From a checkpoint of a small segmentation model: encoder norm batchnorm, soap at rate 0.0026.
Rows from block 1 of the decoder of a small segmentation model, named by matrix and row number. Rows with one number belong to one channel. Each number is 500 + 40 x the weight over its row's rms, rounded and kept within 0 to 999. All counts start at 0. Numbers have three digits each.
After each channel's rows are labels from the 100 images, of 14976, where the channel reaches its highest value: "responds to" is what is common among them. Only what is clearly more common there than usual is listed. The data: rosettes with rotational symmetry. In brackets: how many of the 100, against the usual share in percent.
# convs0: first 3x3 conv (decoder.mid.1.convs.0.weight, 192x192x3x3, each kernel summed), inputs 0-95
# convs1: second 3x3 conv (decoder.mid.1.convs.1.weight, 192x192x3x3, transposed, each kernel summed), outputs 0-95

convs0.99:447494531536506529551498496466488474520530455535475453580478455521431460528488490557542548472456574559511437563536513552489511519530582571481476579482478478567498553524578457507526446524530540460541536519575457545561452612529548524535511499499534456447477568419496503421483462465462444403
convs1.99:469504466472478506460460446566495473448468508410444512543539489524493547512537559499486491429460416458508493567542531428436516555486465536535448467568534485494501483534465571423520398482511483461540520504460533511527558480509558518453523496466541586518568502538561485402501502489471522487
responds to: mirrored (99 vs 50.2); dark (47 vs 14.3); ten-fold (37 vs 12.2)

convs0.40:468483461521459496479590518494539528522539488543539550464524562565475507577586499472474520496534501505566492478522540512525504494465514538530557523533619555495526472548536518467496578476484502512580486459509500463544512553543491527446466452553530533573472466603572517540501575483548494526
convs1.40:574536487504470538487519488472526504542508509533491454622445481453516436488592494522473557473424466492503496527467503538502474447485563459566469550521489525499602468576484480485564472516487462429506544578499488489440523515452506508473469528508509429473589478560477545550512460485524495484
responds to: three-fold (49 vs 12.1)

convs0.168:586464481438531493501522464465440528536459505515412492481487466428448452518382481515503532434507509441431508508447497466475445447544476485535505466520491455500452480460506499479575452427459495507576460456498491483451464495495513480510482512425475501442520454422491495430514457466525458552
convs1.168:394465502540442477474466530540449538562477524509480492509496491551518586491513485524512502503439480508520468481549576493516476455535463496470451499494485506474476478398479496487487506487468498499455583503473506511527523492456469393516516530489460556554542489492483399451559469629471507471
responds to: seven-fold (38 vs 12.9)

convs0.188:581438489499462455474471452471493497512560429529467466451420517432397489565450484518563513498497483499541490440541553521529451457449480497560483471459486489483453485507457507452538536434426516472522554456535495506504495558540620475485485503479482477498542446516499546452489536557517532515
convs1.188:485483518530428514498431545450507469554443462518494485541513516505500450470504521411495521421498469526486478451511472490545497476507462500518485581507508498489606497499511422501530422559526566466505528566523444473512435431495510479532475450494451541435483524521515493526481466433522513504
responds to: pinwheel (98 vs 49.8); dark (32 vs 14.3)

convs0.6:508492605523458537566483492462529478539442473518483480468517491493421477532453517560485464490519454507486585530495528514471530511459504513412581516550491450471534524527516531457475467586503439547512505448462462512500549546490543487512418473590557489498503547492519537480474556490538541471
convs1.6:457504470553452462508461495494518517455462551400484512575520511484507464387502447499528513605517503529534515512446495489453465497486471545577517494545516523562503499459477490513468498440468499481534586464413435511464533521530493426434448523438578516443537475507521494532458474461453493521
responds to: seven-fold (31 vs 12.9)

convs0.84:459472529475493487570516479501558506505429525486506508456532520545503467400491384526505506424454489418489505474496533493574462515443500479488478441504530515479486497534442538490432495461511484485528511452489461507508453444515521496482495530560561462509470493516538483467463513508490521451
convs1.84:486500480535499464498543496425448450517432441517486535517482494504526469416428532481468508460489463535508519532532425480478549556518509531556522479504506407513582507539542489516511361463416563505473498513522444478426512529497553522518488480432486508432468549506493498567521447481486509538
responds to: five-fold (64 vs 12.6)

convs0.190:484470528445511514550550526473490487552506522514486516462579505556516461455522457532535486439550559471563499529480523526531456479435475512537491434469519536418534471416523583494495492478486464493528493480465560509521482480552579451457439557567514483519462545535519515430416520483483447462
convs1.190:564516448512456476511527541397510480504463534535507488551508480491560477494482466458512544435415489534459549526517468543492491496512524487513506510528476440466595533546522486568494389479483515516498471492601505508436519506463484549456514538516495513457518478529501481525541509477507508503
responds to: four-fold (62 vs 12.3)

convs0.166:447513460464453541504503541540453469512507372480484501552509485517505568498507508447434463437445546505470469559516460575500493489521518483477555471540463486518565484499549410504510501523592669504519462541497474437476532448479500536468551476471543506450470517561441472500517515550492431500
convs1.166:455511462472481475489525510587483536438507476402407488507503518489552446533566472483534461470568462556527477533527488582480559485527495454522545463489541509518433484514472552438468583473515502496479516466447490512559547544489504550509494526443449453511542506498459528481509530498498553457
responds to: ten-fold (35 vs 12.2)

convs0.180:546547513500521484473438544496508500518437433468545523460516463463469463577447461506509477456450463502447479508533562519504503482503453526534434481558470553483509548464501551441453514482482526562546478477504598485471478501489500517541459552546500495531527491443539475540467394509459472505
convs1.180:453466456531455493555494480496515565463526484363458490547540500517505407425517470520489512639551489519505525522510542464417482465504480532531546511507518525550496518446490534503447533459501520496509591459451512422460525512549509473453435551422498489500512469463489512529474511502502483482
responds to: seven-fold (40 vs 12.9)

convs0.47:496483439404495533514495439468409522522548532507545551535475466521509385440497442505538509488476472524482529413543454510446503471462463533497453485458486456493487518501440476465499509517394517512549517495519438535442444522528491549544486500509420473498514498471438534470538546541461490490
convs1.47:509499456580500477458507505529472490472487482515448489521482554485443608502454530391496555476497468554448433491497487457572491494563548490590488522547462476447516471494518470515509438509545590438436453596510530526512509503544543497545485447451501472440430476502524459508457482480555514474
responds to: dark (39 vs 14.3)

convs0.148:555510499545496484575465497510521449513513504546481452513476461494477491462517467526481459541499592531505474540478551479511544439509564488519475602487482510522542544536515434511491514490448467500457555485546449526534503516504562534546539427467479444457506537459445496504489475564496463600
convs1.148:473533537503543502456465463470482477479544544501446469541533471554528545531519473496483523491512462509585561509483417452451495583565499455553471359504526473499499461545446553480514482470454478512509468427475511510513537548567486593454432526488518527493554454547502524493484448510572556540
responds to: nine-fold (42 vs 12.7); dark (35 vs 14.3); ten-fold (30 vs 12.2)

convs0.32:482494444542449412493485485509549445544541487515526541541496529483612504517543499559478488474537485516488449534519485515453515545483566471526432476524505488525485488596524500504446517528434471486530593505491491524522474452529467524514473425554480504529555531483582503521515523467564527448
convs1.32:494537508496477492475556487490420552512488495438507486584509492497459416513514508459513571530467447550579449499509472502487450467571514464492464535481520521479523479455542464530497485535515524435520533471450441501488524568458530490504429513549511518483532518530452449574469389506490503484
responds to: pinwheel (95 vs 49.8)

convs0.67:500487407428459482510467504438492568500507536482462520529500578549544532471503465466497480473591520466484450493611477533524536525510557499489545478470469487536469542424499493516539516543417474558529497534580435553469405469527507542516506475482485446433522498514505509495558555542503541539
convs1.67:564516519484538503439451499552485472555504466514540541551481451577509512582510523433550452512472425498511516519546511512458493469537539470512547504570551489430497518535496515499438470501549433537501447527509490480455491500543510557517481506557510488542520434517527568531558469516527475514
responds to: dark (32 vs 14.3)

convs0.25:544518527415502545517515500477448484444486456447468442476498523471568461452538504464520495437479512580481438432438452485475454478539474472474469478485483525491484510407456479492523491454436465444489444562476498470489463489494525464520442507473476520576573525397446498529579496466493450510
convs1.25:453498525495455447504520489530495574480546512412509493583494486479512498526537470532485532644569536490491507509475564531435475459439489504547472491535510505512470509448498517494500609461554499520532565411434479434459519478524436467546427550478535475548557436433491498519483494467548487558
responds to: ten-fold (49 vs 12.2); nine-fold (39 vs 12.7)

convs0.146:478511461458546394539498574475517487534510541497547492516566536532496569451508468503539523448521536530543494513508565476528482474493513517488511545505468502544484568538494522438463474526557532555466481497583437516447513512534476580507602541573502480473477521545459525487480553476490544538
convs1.146:540525518521457542472437493504481436501507510456419523556585501523474503477454498498476470554526431435541506528495403477475484461502471519533465538557479516442541506501454554474521432527525469546520512532487507559511544523459577444477483531545543544542490472540544477532536477546537510477
responds to: mirrored (92 vs 50.2); ten-fold (35 vs 12.2); nine-fold (32 vs 12.7)

convs0.182:493479447438459513494467485482496439474394558480503536461477475461458452450557532493439456504465458422484500477530470456461470420424460486419475487454489480481499495514445491506462492415470473467534495510438484558475481426464477496446487482571455471574468462423508472427504470484524449524
convs1.182:467569472555506414464505515432511511549429462503460505446517531462528561387446566488490538464456476574461469499496472521579521501506553493446494484518491455466498526500536490463492446476433529494440480508554523520473527489460497564515568500481480488462406462504517386538498486477553478548
responds to: five-fold (38 vs 12.6); dark (37 vs 14.3); four-fold (35 vs 12.3)

convs0.68:526520487551486514476502462542494537497535504567486576474443582475502602538523593491506558601533507502524492424535578509509503520519542495523532472536539519498522518552504522501546562463559569494507533482533511539568568498536452500510538494491492536538511500497590547514472535516538519506
convs1.68:591527418445520538543535486485511585539540520446558586527461473573543374506466437474529545486491515558490514519488484534471506508559584469511510548453470481510575520462530486545509479493465490468525544489473478475390411481470508516560488528557490452444569462509502462534521509479505461512
responds to: three-fold (69 vs 12.1)

convs0.187:502552494493489535493452468491533517496486511543470496567479498418516508532455472481468492464490424497480481585407460473476535492518486483519486475483546526496497476501488538575471507465435530482560528567453499489497443452508515505527550463479433520471583480497481520532537485496467487501
convs1.187:566485494506504442530563495538460556521508508456487483429473490499459506507581474481566508610511511429467485515528591501444495435504479510487522518458450530537519490479461488466488583514572539486554502463420583501460480498630462473510463513477560501512491461436567557503481489538547455508
responds to: pinwheel (99 vs 49.8); seven-fold (50 vs 12.9); six-fold (36 vs 12.7)

convs0.76:464508461492552516514507535486483473451527510448502507516464422511486489470512475490436477521470485492508504466574463495536585544585467474506529528521436491503569476393478469541562429521542560539446454568491459496513475414469482521476519524436563451487446528451459479552499503529562416496
convs1.76:467546435438460495538476508502479501473575530489462538505514527511533533490548437552528569460544446549548475559543505431492495528474458526522493438549495460500435482470522577413480492472425465556477496487406481515402552565453497507442503490519487512476553470537500459483476529526465553543
responds to: mirrored (94 vs 50.2); ten-fold (32 vs 12.2)

convs0.155:568470573547519499531580452530479542466449487528521472563581535553446520457452561487520473427496500479516499515540479540500458456560482461551482563483535520529475511523541557469540480516511462526516529478519509530455614479478496491510462486497424452481556488600542478474498504436423477506
convs1.155:509496492437551460446499478541434433533439478436465518566533468534519596478510464525554446520421485429517512482503478517511541490572535518453478509514514469538504509545492528497472514483522522500486489466425606493498451499498527480534465486481425566510518533483462462464434465555513473441
responds to: pinwheel (84 vs 49.8)

convs0.104:476472442577500465420509461526558469471576477503534496482449491478528559534537552454482501513541480421493443545534500486525548461473498472480506494479484503487524493585541494520491546478547562471471550448593513479514586460499507481461587460585473584566469476528581511534446467532513559556
convs1.104:552585471436522513561512517417469521528516499379487504547463485435535348471534491488539581528502455553512531487560415529474497508579528507488511461454487492528486472488516511537512479500447550504464529548486417507447543553439544499529487535508436476394451513523476445509484477482492550504
responds to: four-fold (48 vs 12.3)

convs0.78:536486504493520511493531522538479593457502409551453520529567527500483537539494458490520511455488451506494479530443477510503508469521437503512532594466535485548504538535543477426545469497540437463450469528426497471468571480506475532522543515453422518525512384503495506493505479559448516530
convs1.78:543567526483507549495468484500505470490532452447480548555485473478534491466530517515461519486558375449524499461556506519450471461504590530574545541522440503411490463495485510509433485506526514449466554462463472558514531570489528484581551466444501444489425496472519541496503539489570458468
responds to: seven-fold (32 vs 12.9)

convs0.119:478458545495520530582506494505546488505479421445472495433492441492396505471435526506489499469447450457473483469405478470512440435449519518503540492509468506439479499413483514468455483459484496504475471499449477493478518506460518480447511497572535441444473490536439473479529488521480508489
convs1.119:406525466568545482507479460498503535518528489459427534477457500587494573437514525490518536457495607536454552486549465479507526584585496491431418552499501436501469526488517464484466429502481540450501475525528493527505422479481506566575557498476408541461490544476474479451471477515520512436
responds to: four-fold (38 vs 12.3)

convs0.4:531521520436500519512450535503464473457474491420468466577483454469460455511483458487532470471436391547470462503438458452458513516539467524503561469533469517484434518461452480535482476541437491493479492534425480510486426518448488489521488515452464435448584521422413482526568485530552465494
convs1.4:552489503533541464483565477518469524545437462474560475472547493570446581530427515491568435537545517506530475506512489474519481502524518553479486546491478487457520546464516476532483466526493495429529490470445509551456555442537476424573456546451519542529461447422544552451388466494568503481
responds to: ten-fold (33 vs 12.2); dark (33 vs 14.3); nine-fold (31 vs 12.7)

convs0.113:544551533428494557528537477532520528477485485465538473486460487472484503553445473468430531541489481535418479449434509512492507470452487456500570480403436536529410502512466571545433471482478519516507453540489504483508472479497566481556443494497487467511533480469452469508535451494447457471
convs1.113:502485473592519462533552502502513533510533516387519502492534512492521452411539487551559489590533501486448529559501564528440471464487467521519510474504483538480510514497523567509491546437518484537562552432416508508454510519577420439501477594431538467522479442431507491484472522498537502521
responds to: seven-fold (41 vs 12.9); eight-fold (38 vs 12.5)

convs0.55:458479447605474497489499452516491441485408481482516510412507437543490431488503512489495474496427489522427511544521529488377476487506526490523484534503510437521491510484471459508531494495513456488494495494516544524443446500444505536468487464525518420486509492475422440502430454490502470524
convs1.55:501537453551522461497537517443457522469491485447498499455509509494430501405480519449496440539522487581429452448470436540540523527493472529458512522489511469540526513511433521479528501484483548520432547522492511550549519490512491535495571517388478542471354506544521507479464500455500498533
responds to: four-fold (36 vs 12.3)

convs0.125:513455472462518499478508491485526510493457486554481495431521491462491558479522473513468483408575504486562486509467542504566476464518553569536517616494496512476478523501482477525550532490541500473470465486535520439500490470529494494444511473594484486541548568539529518516435471527449468530
convs1.125:596547476522467536473508519464465524530554480490474560540461526501474424483471435486502551434448419488461594444482452457450489482511482506531526452505566505524573493534507482504455420517448510513501474552537442568519478531475557463488529537507481507529524480506494528528549470446511441432
responds to: four-fold (50 vs 12.3); five-fold (44 vs 12.6)

convs0.162:450460543416437482455408547502525433481541459425514457469495407427428579484517476467471467524442493472520434557516503507476475468494513468469510428482434463464491460458530463506485496499450436476431445474545497478461446507441437494452481446470538426443443511494513440495456445492496437497
convs1.162:516452415519458515516468496485474502505489438433494489433496521475428463502468565563490476399452576528454468460526501447490464559490477505439402524523501493475516461480531514491509445512496455487479454547524491547513479473452503484510525466461411590483494508501486501488552521522513513450
responds to: three-fold (77 vs 12.1); mirrored (76 vs 50.2)

convs0.165:475457482392491480483491526475547484511453567460470555491536494514442603495512495550452524424503448489480506385481536464521528473468517410475503499495455503496465575561489461508504506458539526544453560470511412485496517477497487459513508508571436469423481496479521450462562513504545478455
convs1.165:523521498568507509454493518450460523524438498455478486525475515454462506436463532483504469504582554564471524449516419530477549493540493472521599542487518495519474484464547520532441444427482529502498432566447459540554515577527530528543477450469513468516427419522491476537494498468506556530
responds to: four-fold (81 vs 12.3); mirrored (79 vs 50.2)

convs0.7:575479495508510511495477520516434493505506419510528534578490492530532454576518520512555479510525519584469458522467489460519481486531457547445479534538531518528554526463444494527565406493533562487556452433437489522486430578479462513597509542429461523520545483429451502554493480527464510476
convs1.7:498437568536465442527535505480573470491506492531500494492515483553520498491492500505489481487525550436531481482544487508475483447536558451477537432496587529421469533530457522504480572467523485471516453429442563514498482545472544440532479500537465512486501555483477523558514527470526472477
responds to: pinwheel (96 vs 49.8); eight-fold (38 vs 12.5); dark (32 vs 14.3)

convs0.177:470432528505534451506480427542493490468510443510516491530472637502484469520440438490550450463549514498474468562511466501473516484466516411464474485504541472526453481487415452438531453569516410447532536540589477440482555461521508533478486518479482519474480578477484483539504503464423549489
convs1.177:478486521449468527544462515536503462516481452471474443508409511501481538458503488580441503500458532512454516488489576441453512463569479500478573521560504533571439471500545510417441494457520435527487469528465490489505525466513447507534436476498410484562508516515504500463481475541563453484
responds to: ten-fold (37 vs 12.2)

convs0.132:494494492494530506571581558416535540527472492494491477523592543533496505530478477495495493502551528518486539518558470550534524525461504564479605521577478538504511552533514551531472499603524484557530461549481392446531523487517592510440510485491532584506510525534554554476544456551492542551
convs1.132:546525506493472485512464555518514490458546464560481482632452446520483518547540515497529535493478487505558521476505566507464477452551527425554495483534507492459541497541519487514488491533422510471522462471537457525421577566498528529540429554576519471511498492496462540501512501494486470463
responds to: pinwheel (96 vs 49.8); off centre (72 vs 30.3); ten-fold (37 vs 12.2); order: nine-fold (31 vs 12.7)

convs0.38:510504479583508495430495455560509524481548509577538542482466592487549555537524572492506530576579522496530530487526531504530507507463494483544519471494549535518510522548490535485486586487534541467501559477507529492554589506549461516477539478512489571534519481529548544547504541479502543511
convs1.38:591511466430510562582529523454471534529507523494534531614507462537526411508501466460553558469446483525498496463517484542455474490588592495499500536466464512501568515461506466540503437537467542485524523485534451497356456516457511549559496520516482440435548505523493482545491478515521488480
responds to: three-fold (85 vs 12.1)

convs0.186:569449528503608480564586543496439581555466522503488530565485476528523544488452527528479573421491520444519492452480479555550478513630537464510527539484499495515517512414545499544572437526476492531526471514478493536481482481531468490509497530546567507465569532552519544499518490501512487540
convs1.186:512525545518553475487509493520491490447544482484500559438523483549494533519555439486531472524492525509486502574501541518393544482520477496536571488478476528503456553546634572418478472458430397542530496479473547530501527540510519494438407527536482523534474462481552477518441559517458505532
responds to: dark (33 vs 14.3)

convs0.98:516515472402640548517529512511467551542522527441508470489541524588519513435452535478530531501510542479539424479581472455495488598537504482486551487483416549468464460409463452515501499547541477500474437552518488514543462442551522512476543531464544522477424539526431516472522521567516498434
convs1.98:476474451463493492502468548459465526488448548520493536568490478495501530496472419548552511518527427557569548522487533465513558481453528583526518511553506479558505547497535570466485468474413558585528478497477427505387521517492429506416476619541462448498579437535494465514442484538506495543
responds to: mirrored (98 vs 50.2); off centre (75 vs 30.3); ten-fold (35 vs 12.2)

convs0.127:591491490522535452538526506444564500488547481443497503489476467499427518488500499477470514468461566567509486446427473498528570468500538528567453490456431552549591475480538509522517490510519550484479475451552501476529532558472514488521488545476505452535541456473492476420483457492443470516
convs1.127:429524445512453521422508476458515556497517519441502512460562501459520462468522424478474502485529487501463525513531448534512479526505472471518544496477521489461416499486537499461456528433586442496519514490443525567513615565486549499424491527423426540451447473523508446471519562478502513494
responds to: dark (39 vs 14.3)

convs0.52:537425529497477477499485489508578508517477460476484454511489488463499575460502486522498483463495543391486410587489529479473439518440460498469495410505495538437482436475574507508534534423545452476493469448544580513505488472473493484457588482536482504526465436524523487407479452489463455470
convs1.52:473478469501495503513448501474467492463434471391522463535496449479471389455513520535555554588526475532479599480552460507441526475542510526405506506491499514601487488489497463470453488457499557525490533527478495432479541464542534475456494546449438516462469480514524527507526491485569515492
responds to: four-fold (58 vs 12.3); five-fold (35 vs 12.6)

convs0.64:489489488484520521498483555557513447479458460509443470493474475444515556515482572574496467507523501478489470417541482454547493482523587547443468479514416475489481532486462493439410534510482465475447528508489436570566515425491516484445525512470503503480465517473518487547494517531556480482
convs1.64:491490417496478477550509472483532578506516515424513491569549475557488516473516440533434434442512466491440467546495536404553464468497448543479447508510504491532552509433590534535490449513492524487491511494478410446438477486549457498495518541440570486474476512477500507480490477525463458497
responds to: off centre (72 vs 30.3)

convs0.72:548568497507484536492499490496481524521440501509518470544519518500534480534442467483461511477444477554475538612461471529498507504496493517530559495469521527511573494503547529554505464464424548511549484525441478410515425550500519482548478536454455503463535516482440505547582478472487471453
convs1.72:528473463466465505537534490517467521483514578418493458514503489532478504483583489530578507505499547458510520492539643504471526481511466490505536519523497555494485482471501506445433579460591503446523511467374572508496436475586428454470431545484478462503540480452521516493439518564531476534
responds to: six-fold (47 vs 12.7); seven-fold (42 vs 12.9)

convs0.74:511530493498500492503520478433421487539445559466452563476474484555462560445450536480465492481487512504525463387533495410502469537521532463554578457540466507507489603457539504535530505468488543497415497553475498497480537500456464558493487520517548469473566457522539460470428475477490482494
convs1.74:523525499454525493450473532548443535549475533413457551460515587580470586507534505401477405471532451466534471498549488502457492546534488450463550496541526563399433558546516500418517521482486529527480479509504552560545507544456480573470500550510490584479518454532490452536481527505523578497
responds to: off centre (68 vs 30.3); ten-fold (30 vs 12.2)

convs0.170:474505495462514511507504592475488471493511516509470510522547504583461473533536492508519487442476565486568569500553473566560502523534529485504533495487480493498540478460510459481536452636542566520509486539510462524494501449514552532500575533513578460481464620589412535506499595514494549493
convs1.170:583543528546475517468482529495522501470559505574534509525491556455521565485518498455522490453534415527598465457484523476498512488502430520528512457594542501475471565584514525486479442528485435558461517579507493565451564607418585475484521528538545474596517484568476476459524535508514523543
responds to: nine-fold (36 vs 12.7)

convs0.141:499469453568529545494510543518592513518536429536490548501483543537550571511547536543528562531530530488535483514508531502515504513452579486478488481486485534511515530575499568591461545580567543518488567511526532515511586503552539485462570496576477563604511581504538525508575530507499522518
convs1.141:568519406462523492496497486443434492587474476424505539573484492478481436474474474465548561525531412505499458441533501533463499480516533538517469516481499462545561469452526489495498452465479496489509568492456423475414441545524533502536448600492535459487452475536521500520494535480484476495
responds to: pinwheel (100 vs 49.8)

convs0.94:495529556422497533572490522509485497517525489493459523572425461463510501532488522516494534515518464500485498507511377533533479539569591520419552555567481495500508483531525478544468452482496579550531500549440532538545482507486438503552540481405516498479510463513497539546491479555555514483
convs1.94:510487490465486491430449557466473480414538494458470532540455502524536564553492472549572518459528499516506565496505495449516532462509446495535523448562542502525474492487511465520429536413476533514515542432483506487485553524467471501485388526584453454542506438508534454519449473438569492488
responds to: mirrored (82 vs 50.2); dark (42 vs 14.3)

convs0.42:496588484551481488449487519516489400453468430478511525489458518435487460497518438481488472520492457526476462473421510562512452416498527422505471548512500503530505450573465476494450480526499503498483589498493462466503520500451547522487460440506488441513495442502447464533503470491440477465
convs1.42:485460455504493444446574469488485518505501532418529480539456497464533460486551485512504535537520540480495551529542519503475434557521508440487507419523466588498462446502538554500459594531542552469412484523394478506597452559568454508506499462494506473533518491434534479464520499517475471481
responds to: mirrored (82 vs 50.2); ten-fold (39 vs 12.2); dark (33 vs 14.3)

convs0.65:543575594479494457520543563518529527538539547588517538566557538494456391541414509550523485516514457543450498492428515511477536539502526530525493510507547499506481430435457516563480506484529509555522517523503493522504469514539536513601471542524531484483545461529463518556473557584516535504
convs1.65:482466493499522538449503468608479507448502474431514548513451499538431546528546576501493496505539523436459504544537528451519561498539511540511456469533572504491465495552476444497504465553510492485527514487475571481517478545521516542482526471474508513525486490527584515518491496519560494497
responds to: nine-fold (42 vs 12.7)

convs0.92:525482449510470496587449509510525499567524519473617475556575533512532503508615486499502488481498577568499447516532492517548498469481496529494506514458473475543487581548540453500404541496495484522498513461492530478480582520494452569531573490499477500550529510526531488481535447496539563487
convs1.92:534540489455538407441509522484485446495493475437434537530519483464521463519454510529566454534523445479512506503506500520526467477516595454501512495527536489501442532470510552534497455455512537500499517525523492466531551614419592518473444547510463476501520499510518450476488507501457533453
responds to: mirrored (77 vs 50.2)

convs0.43:451586509522479445563458458531510496479451529515541491505535478537439355541435479547452456513462469521515430544525534498478563534500495512490464466504502478513518527567455528485455537534500501529559529531561578494489519472489507453480531490522510459501502507553497494572458495464480519499
convs1.43:529512431508577539480535520443551487463519593414453543521544508483513490472634498488572515540481457444535566561527495458411471511542433521565490401560516507568487497507513569447532464486478486514540471452456506555498523535519501565439484496550557493457497476489569512522466458515499476553
responds to: dark (35 vs 14.3); ten-fold (34 vs 12.2)

convs0.112:485517549458487531487507585485467548427517564443453533478482514457462587425499503411544527502532549462496471557588450497442512557613489477432482470463492495460425484478577464519528457518479446545459534561504523571499486459508481480458529539464449504502540526471516546528507494497473500510
convs1.112:477555556507451467514536512522483548473536496519498476483479528520502554520460482476482513525507497494577467501480553540505476479492451530581507459598487459492476497454472569481493517489455450536518525515422423549402476485514473429530467542570585492494590513477455473521425457511454538549
responds to: ten-fold (41 vs 12.2); nine-fold (35 vs 12.7)

convs0.111:485456561454545463538462509502542522545537481502494477482525532493481561516453497454507487475520602461531481447537555502520487547461451503489550519485447460505518503439523473490553539500578505485513438438570554527478491493506459532507501552507560498528478507546463497463469499421491491527
convs1.111:515476460475402516483469495481496558515505501401482558499549515493434377481542463504492500559508476481447507552562485503460494460495528521484484526484485459585495564460480535493518394455450464521494546481465498414452509513524511483527484571476516541512530451519511485533506507495515540519
responds to: nine-fold (37 vs 12.7)

convs0.116:498489567424470534554462548452475493511459488456472452531508418525467445467477464474487522495447499508506501513435429514502517469508439504492513529516519549517557474448532512504515502536445500530573440539473458476500505492457481523541440513419464448514515603485435449468564443453523477442
convs1.116:466523517457468465477512458547511541520437533405471492563520503493488478501534474556500523640570471507526546565475552524458460462466487550567496456549531518577452495490493533491515551473514480498550558420431484461477559450553468462455413515465541514499565483487508505532516513509501509490
responds to: ten-fold (45 vs 12.2)

convs0.13:527443490437533517510483491504441519480475471480481470524551476474507492465509460472534505403479497493459521532510397504484481516590435518492497518419503478528497546445536459458532472493457443449552463554512475461492444516489524563557475514438460521471551524419465495471565495475501461477
convs1.13:461534489453459471478533489542486536487506493455524499546469489497507490535516494559509547627552435501541515551492531521448478474447505526553461446537533571523449462485479522457513570488531469506506520455467502466468609466560446447486416539502534495522592449506484539490481503522486495519
responds to: mirrored (89 vs 50.2); ten-fold (45 vs 12.2)

convs0.85:470458528513430449514490439484507497524457551462537497475491520546460481522505462498481487486463508465489522493507577502458475470416495451485481485456566476498475500468510566435517451485483449514534483427456504496457491484475572534456445515548457500488459466485512482403482521510487486483
convs1.85:501490399565494444499449469417479499511480481432465550466550497475597507443413516460505480468514476520451555512553398488514539531524452553509514527476499462524502485510520480528491407481442546506438482485541473523490455511470533543517533460422456486442488515460485457573520526469474555530
responds to: five-fold (40 vs 12.6)

convs0.69:499540561460456505495476473523496480500444528414493454502550478431455445454501512477531497521459397495477490536576517529443464504502537446474476448438463485468373482504472471561517449454489459504494524540484429516431429515428548476510441454471483436452513483469440427461532469522499450490
convs1.69:516465466513485482443485540445463538482498502470482543477466566550504635547455499448412478379508468500513523516440462417535569547551495492524558468466496460468542506554524504553493480438410509542571500452497512489497480513512494516453429528449477555490483579462498562515500508491510528503
responds to: off centre (66 vs 30.3)

convs0.102:506547484438490510519487561418570539577489519461614500464497460527504563421475513521497541499497479525514541515480553462502537495468477541523486548511403506522556523446588448560503515497509514539444472448578522462488433577501569522558521548531582510513512513453540546509419485502589519550
convs1.102:501490418550495516517532490448490458451547531412492514488479507490581545512523480457474550495512501499532577560511495536550466482457441458567539432560501573442505439440508573483502530439517507513517473397486513494531633537483535467425487493487505468533455487534538457469492535508518536471
responds to: dark (36 vs 14.3)

convs0.108:521538507594532486448511551540500498520526495566515484500486545465470570522516599524522507544502507481486531494529529485506550541471510524540581506498481489510506527570490563531517541537541535493490604541507527575535618472534537554470548503496488517531557531531539538556495501517461608514
convs1.108:588497426395477517542542569450432476557521523449514579594526441543444469516538422468491571517486461532533533501529470504458486492548585496512530501551460487482595477501556444540450465485444465518476483456531455541429454587464539518580449581517527460457508541464477540540516478498537487503
responds to: seven-fold (33 vs 12.9)

convs0.121:528531497433556558518502540475522512509571491478492495435470489453410435535451475500510532540552483486551574425420496472503513538488493501491474507493482604461531486488461581492559514503485478568461470460490492425554484507543485450529479579487588576437488506436504571533474514535485478553
convs1.121:553486492513497530519498471474504438502450479679529483605488461540472524553491530474552540423380521490468496435486504491515453498555553481544507483519451453497534487545506452508490472505516489429526455539501515466428470469462513559559482494525532519491544474500521506458505442485452463499
responds to: five-fold (34 vs 12.6)

convs0.75:536500485524470456507509520502559480487495528458536488486471479466511510430511498490517454449518505484474503465532589533503429482521498476526455407541475515456451487540489565478464550488451443506460548466460508538483494534447580458453495504550562468524509444499569483494474538523531469487
convs1.75:448470467516435550491474492480454565519592540338449537546506506546454485470513458525496538582555462450438485491481462465488490462511435543514474481506523512532531505418537535525507459448477506489469589431458434475511508470522482509481456554466511503527480449484517446575510478486510537487
responds to: dark (40 vs 14.3)

convs0.50:493480478526513481556498550501443496519471423481445487543549442474516621442463534477451480476490474513527503590513424417462488487597533510538471546487501472499497496486590548522494460503470553552519526561467511469505506512465466527499504483416461470437590508472460492503522469476490451553
convs1.50:519517502474511515493545498473451507470568539470503478498519482532497495540515529496543591536549502499513534506504506494501507508506455469527428412584599542506536431511522478456448496511447510487515553465500546525463524493564446403500461463571504540503486543492540523469516438505564531533
responds to: off centre (68 vs 30.3); ten-fold (37 vs 12.2); dark (32 vs 14.3)